{
  "train_examples": 395000,
  "image_size": 32,
  "crop_scale_min": 0.8,
  "targets": ["angle", "scale", "kind"],
  "norm": "batchnorm",
  "label_smoothing": 0.1,
  "lr": 0.0033,
  "beta1": 0.95,
  "shampoo_beta": 0.99,
  "precondition_frequency": 10,
  "one_sided": false,
  "batch_size": 64
}
Rows from block 6, named by matrix and row number. Each number is 128 + 32 x the weight over its row's rms, rounded and kept within 0 to 255. All counts start at 0. Numbers have three digits each.
# b520: branch 3 second 3x3 conv (model.blocks.6.b5.2.0.weight, 68x68x3x3), inputs 0-16, a 3x3 kernel for each
b520.7:136150159122202154116132131114124093096080128129168093110094109084086129080143164157125097124143093103238160156069106203102128063145164127112071090124204119136084142084106129098167093153130138166121116141150158085068089117082114088156175173145128159160146099149153132085084128187201142140175097131105136118148109169061119053170157113183100135150099148132135133139148084204138087111179170126098066197100130140124113093074130122106154097149093134172122105159113
b520.8:114120139085110163097153087157114169097154164064152181128137105114145166101141086118155102185097159152120119125158108105095222128119065097141116148098136144127137200055118156144107148154109130135156149130116114090092136101122161050106111115167079125116093112077113127100119106089137177076142114106090136096094113138130095142051101079136121100110102131173075131098137159084121155146081163137102083094093124097132124121125125184068111109238085062149155094138152
b520.9:208181128156086198129119107143108121105143154140137192145125122155112128150089064118076137096102094155079159096141069130204103163081113089125129066146080167111121143149084116160097122083132120129131112121154147085085132083112108125129180093140103065082114126156112152144099152093113120085157097131138112135061141085178161124088137082165143151146153113200177107153098115151131111180077149132187096090156147108118097135190151123107095158165105175106185091192095
b520.10:139139122150153181121106102130127141187116108057107226105164210137095138230082150152105154127085074161110134101082141192139121147137057072113098123091123099120122171085113102098126147159122091109112165202167093079129097123069182155085152105135133122102132158171109089081109093090140106134126093131105170175104122152151119134176145171097128134144102130070156136125066079160164155154171122096158135122091136106107104197136177162093149114112106162184111139089105
b520.11:167122145113173080097159050132116130139130096138148101135171112129208090135111083092096155089091122132159115112149161092084156120135137164153100136131161112100139112128153173124153102102145116118142076164121172095140159154086135186083123107139126116135125203180114095098166132079133101098154120166167116079113124117121065136128110128136116118190148117085116166117107123138152122157062125155132178167115096111110131133132152037151139092150121169108104165109072
b520.12:130099108144123147079108105103098114116140123148083115107147137100146181113124099125164141207123181134101123123191095102178101129112114128132193148114130115093094127143175151142171140112116136120098145108148077116118160079171135125174093129084143147162086147095138103162115198155151125156090121088138179140108214165132072115080068173147168148141150113073118119102102081122098122150067091133196171162111142116144120184186111113123061096103111076149207092104140
b520.13:072085117105153137124126156163133131082134069148147092118119100088199097146119167095175117136094120165135197119126134108137144117135139092192146127130156114115174117122148134114186104150120087107156118128075154190157172126092100131119126140147144138102183168221121093096115131103091171117106133113112103099076223121223155133094093152115112137105169118118140179054088162142148157151142137174136100122149142147204135093123204117126107210126129136119124135207085
b520.14:206115127195126081174121117174126134091121214118054166158099099143129117146141140138124111092121135073181136135099100132120089149147153161153165201156099156084148165129073096119162130102151113057075109166127103103163111119101143137163143197075142171180162151114099139145059136107141145118136188179079161134146120154241055144149087127112096163139107194158157087095120153088106119183124138149142120088131088092120135132159161136142150092143145119137083134109162
b520.15:092151092097129147106136176113145126149104166149144115110086140127162172067106101165159190097115095147098104102108197115068136111148146116136091075193123190122059088118136095135143172145104086129052101157128107076143146091161119163059120102102101116090111072101091107156113147092098153081134169091157096132176136163119120116131152124104141144142108061130147155119155086099153128133138149159120127122073142155178077177150139172124108123074174127122157153123166
b520.16:128146152119124147048150092082196124138163117115118091127148124152147154114124142108178171115112115103108113134170125143102111146141106176136124096082163151121105128168092098136126178095102112118161116145082148144147043125125157154074105105075129127114129164178128091098083131112177151186060162126134132125157076136120129086080109120118127096083125138116130083117170184157135087134102198105105149061144112088062084160195155120104105126142131147058087126114085
b520.17:162141156149141052148153134120135113113112172148158130043163150184111156075126123186127107126077105099120150139099132135161147162156150139117079092197103098148173116165108116189074171106093082134150130136081117101117110046120140131117136112094098155071110126147147152148120091118200168090161137053098161113195123099140103147119171143117139130095153145122141204133139174129115112124177055155176071131120109119124134128095157109091145124079167159144137142131220
b520.18:126101118143085160169085143110114179142059158124123158130108133145118157139124136191137146157190076047125101134118084074158214112092100071136131177087107202077113084127154128078129118108168148153180146088109148108132198088123195103149117109092139128102176133124113080149102119111128102110111178111112079132137151090102110150142158133141118130098126119133137105140115132155126186133164153093100203136160110191155112112080129096136087149128139087088068143144090
b520.19:130071174139124165102109132128160217105091131120089124065153109120135129128138154164161140127184173164137101046146134099169107084183152138060177099107142093080101123098095110108104128158093102141142115088144123120129135108175106144070125109153104095068124170081150147095083155133177115081156142077086076199110158098177127104148105107070115109112148122140107117122169124082142121117156148061114174116098114147090149121181117203107065118075114090158071147146128
b520.20:104155098105094133091136165157084113088159137105038141083151122133156134157149123111072165164112154139093047100146090142131149154140116066094137097116149085149186131095162157182098107103116138139156108107143086074150097117074115159126104102148143086171113083110149124093153143123146110125102091156043145172131149137108175041111182055144140146126074131109151172083043156142106127075164087105151131061155064076115075124093151158121127072122111139102108159170116
b520.21:120173152165124119096119117133115124147162092183151201159155102147096192076103163146112097089112109119165194104116125131156138112118127057130154114174145138174148173147093098142103117173140067109149130185164159125125142154171150160139112150122142098120101132100138110123121101172115079150085143130189136057110108159153139066130123097111131085116156048083090156116118211187160176121147111099092130166160152079098103082143133144047123170124146127136125133146100
b520.22:077103132077118155157143118177157102090101129112097162216130135085165108201091125141085191118127097156128121125102100146147167158128143142096153117152107138153076139145077158175140049112226138125115108115088117121096116150080114169165120118148128107141148138095157130116104148122121107075095168163121154157079093176164126109113131107134139116131124148117137110087146085110163218161144138133103112144109139112171174112083117093187090112105103094088172143079158
b520.23:112116103101117172129091099137108091103105105129107137191136154158140134124100108136104173100095091101165169159184120113167114120095147183096136133182141132088132137103138169091123179148135124103177146081024097150190101093127093113176181125188155153125137158103167153121065105211120145172146137107121139069113141140147139102117099104153145135133122202110100147100163121176092136078095111211148107165127117163150116134127096142142179212101115124143063129179082
b520.24:156173082104162097122075152118131123170124070090124112162138125098117105096155115100134165130136129123129107140175106126109170091087150093144043159114169145105149160088105115183126181084056142129171071157104133132049038160089149130147165149137123176172080106167172094154136204107148099123138143109122138159195095162083077206119124110128141113163130134133120141093108137110144083172127173109117108118145096131123125103121161126081184047121110154086152135120091
b520.25:133141142196122120135113123171087159187104108113139115122140121105133111114129173153128213110078089150137135130131098117061142128143152135139089129095179152136092116057166079155161121195127095146094105150119121185109113134164117156108143123153141061160169191166123127134088125166077170095195145180163116145154080045111111149136107091065114135121150154075144167110151182113133156149125169122158144152102203190101079186089169133140163158068087131113115184132164
b520.26:105177085106113078147194112118162082109093162089145111157165121100126098097116139115127088112162077141115172163097131213108103132101111123181145152168125146048158143147074093117156177129159109123154086137156096117148138161162139114100131098087120109085114107163116127167093059083171162154102122175143139153149192165086132081153143114170167059110102154126128156156130148137157126148125133115119094114103135132068147149163094068085102117138141068130176144070099
b520.27:114102131078167131171154111087112100197138068133152145165111162137165098105136150135134154132120117159051179128181048150175221122132072119078170117098069150143106163104098089113141082132122191100175080112116117117115117108151131145128143154160156090130135092127116112098084176088144161140065100139093128096108159112133141085088121155159107143087159117182101074118119134161123114099162168134120078144148157091083132120152113101168130094142043166152131124164095
b520.28:091159091068166104101038163125159106149043153085100109139076122130090089140154091118097143091120056167193105102142093126122129120102119137120100072120058166118132135091139112104155109089120135128096111207171168071141105086209181091105171107069164115105112115148154182154061171192168149135121114200151152109170122110128135112150130165106138185109131106120133093113139068149084096118167144085110146134096153117146160176131158091146106132070116161156116127144120
b520.29:155188079048135087103128115120129140136081039135100158105104185081118177104134143065151059193128142095148136195157148184098116185091089116090154171083095139184087126137090161129081143087137095134121187098097138171101091129075147106152161138125098124158139082126125113111127150152107089158160166137089111097147106132153132156131115141155080193099126096119116134131150103129133109111111127082153121095179123157123132145154152034123120093130131148113124154147169
b520.30:116101131104138135106160135106162110124092098117117097139198104134114127176130100148183158066170103119114143091136103130107101111123090180156137119126169162154056124116180126146160094094141076106138113102140180103113112119135083132176078117149130175153131158092049126108083143122163134145112107120141092116154123125126178180132118101139126147198184132177115171122154110102119123114161101120103134165124193150151157152118120150052115104129083076150143099034154
b520.31:082096116120173079107104127137142159105094128166062141125082100120084097162123125131151113101167150103121154153119178105133129060110081126150139107121100090116143101162100091111140189133135138146120116112195128159086069165136145159094083208145130144100143137097129146037126083136038171159133175097140069131104138130159129111166147107093149134146153097107121156173109172096121141156103090171122172152065115125135132103124104125098112126081069183136134127150119
b520.32:050198146133152118095107184131087076107137140165153134143073127184102063103130183130093116147105187126084114121143149169139079163125147105169126161138124124187165101123121191132117126123108095162068152128088169134185185129169148151109106170112069116097199128111134165103130089186110200060146109131126116139162156164144089137158102108130136124100115083129098191104140128130155109127084132104115138131134158136077097137118124097154129125117105076138120199144112
b520.33:138119180080168088120068193116223112126125126158170089089089173075130167120143120066118173123147203135136125128160102077105150135086173096133112155095105141120133121143149149101100129141095178120094062147155155093127143193159165035109121109162096120117118168140073160064155165172119155118086179177093158094088125151076081153142147141098142154087115176080101149145219069118155133102078167143168116123155139163103119118144100147134126119172091134110119116110150
b520.34:158125178121117065129126093167139128090134079130130155189112123140092138105103173077098082127130109120112128204103082161110079161163134157169126161118117113115103128104096132105093154129132140203144107115107149130147117116075161125091102152121112148185166190093112163129139118110124127130096208192111170134147112154109104117092114123130151195139182078160140119090101155083139118121123134192122096037151203139109177150086071123117143112101161100147118116156123
b520.35:125121112140168127148089078149127094059107161126091108118155166113098116066077117135133131111085135135101118103112105109178126107153069085074113147164210110124122158121089055136154152088131133087083091143090137145154117162135137112118107091166130109079097137123156130148066139142091069137082124157123106105114201107125162166127085128104163142153181153111179109079143150099127123112111057088161146129132110185061121117099153106107091140132147127159090072099141
b520.36:075160089108118138101106089168140178164140151116154118142133153065194123150055079140139099108109132159098124128093098109117081167176131138110134119125111175099129115138110092079158157137140143113148139135093132107118112169099145152099096103128138069107065125072148204152115169105163107167132155131100154174146134091103066082140176127102079125072152117115139155082111196130090106147090120193095070154132088096125097195132065126146128094100088166132141152126168
b520.37:102140131152100137085144204113168125172122112072154128172145125112094137124116175126118125096079094164176105108110242145169111124150087130097096134101187141107112176120142156108102129163134110081123073100159091111137152118118129153156158123098088144145101131101116112045120127145091092135143092129126147171135165140191102160122108151107125110102104079085131149122147115078182127128150128101087120100160106122122105119103090089167116114150108167117143167179070
b520.38:166125132099107178139135135130187111167189154061079130065093115160093090056148151106134116081072103127141098129090068172155097145159090097086101093146144151130116156139100079114100108127172104066117162132183167176158172075133122107130140143153185123093125121218199101138088108174126149133056119146159106155051118124104136142090122119090117128112092142140157150164116130104141086103158091116114110099158127150153146111133137152120113102137150078134158123113139
b520.39:108137072180082145139137072175128056105125143045159110118161158122130119115117110146142151111168123118073111123144108145133132115217105133142154109136095122115100059145070100119188090160150151135092216134096181120078135204101149149106127184151106109076103117122137121194155134092108117152170080141116108154169117150089133118137090091090118117147125126142102127111111113165088111211116143106125086151104149093096175110134141146096142137111101134141103141156118
b520.40:179134069179109129094097074192110103091081133108082134171101104131125156171112141157055215091148116139061092114137170107116091124165122099108076071158129177137124108118144134123110143121126144097112078098129109078065102093131098113167128157103149090135121124147076151138117120102124175143092243114131085143106146166156170176067143108125173115072178082098085142144124131165153084100129118116083098143146103158067074065107141119125092118145127105121146114074154
b520.41:143138081175153118080156124068118159160112133127163078209182167131077120084118086100097098116115130133147115093118136115101135173162124119143114159163144170124094122137159145094108199144172120141116098145118119156154132153145133120120119116090184127112114107120094155142128117167125130146126098091167101118195078117149186138115142096156109135095095115123161107077094104179182126140195115088179122129088119145086102167159189143137174139087109156147103132095135
b520.42:139083135113156115131122151087110134120091137077174159112116112135113161134130130107116180184149120165162149049160100142126099084154127188073132087170082118108068116164164099130138123105116068119138195134102138168094122135087100092134142081112092119177081177128130110091083184139090130073091152066122108112121195167131079135081176155148134127136082142121102143119183165082164171130139116155106121135132107115150107112139110185104128055123181117123208094131122
b520.43:117120175091101134120090133074063145152158076121139175132123199125119123117152100177222149140110076152112123153082128188116103107225131098065173168153141146112124121187161176057059143100157142133022169109097139135153150107122171173084081164149118170167171130129139086212124145107118083158142095124098107108138144168154195124108082148140127164113093122120137091137109101098212135086157152137109102123107116096142182079108125147118073130085107160160124148138125
b520.44:145112154100208169146154036148124142121139106103111185109156106171163141126133197105122100073166164127122115103186111135121125156043139081132121192191148084203144162158134154143051110160141093129138143112155153182126127154138094174098142139131189106118109108143143173120142096129151129118126100107071186139185136147114122158099130146137112122077100162091125150138149165030206140116183153091118133144115086129144100106130109099122122144055117159118181127106127
b520.45:136154166094138108125113081146105113092160131140117098166145099123136138156143092084065061152171142076096088114128124130185082132137048098172100102100117108073073164108090126149127191133125121106157130138112107160094120057152163096082136134139150154082098150135134127140093076078109159140165174086109125089133202118084144169107141113117108136147127132105146158115139118103148124184145123124085140140126110141196153165113149174087112232110180196075094121127147
b520.46:127124084200151100148142150032161158129098111084158146076082140146123184137094203108182140118114148135104146068124199186082125143113128123128094096072180116093138058143072124151150129173147167138122109155163134059103151081119154130097168107153180084090125130105132103054106097147100089187156237112159101169101150176145126115115104179100133163136085169121097127129133104118137171102106142138040126118148140103150081194087148092100087063126131152160158162130115
b520.47:193077108159102110133151149163141105155174125157104107204087121159094143145090124124065176110134153142135127108197147144170133120132102135139169137134091098133164068114185120166111146087069089060132094086126151120115177166113152084101095111143124091095106105132141111134084132113121147095131112152123141102168179102100099139095159114113098122106114132158127166129111150125116205129112098068143176157128128150168135077076130120106149159149129109140069151184173
b520.48:109120154136103098125131085122113129118116171121137108102143158135138146086109146111159123064101134191170132156127082092158144143135165185184064129167126099080065149105198092120116165153187106158115096164114080170115054132133158089139138176182078148091169154133138116132173050132147182137168122126150123092090144174069110119066198164176108157158196084121125152110062149136091142167152174100103182142139166157120100130121139122094083054097162196138103167109155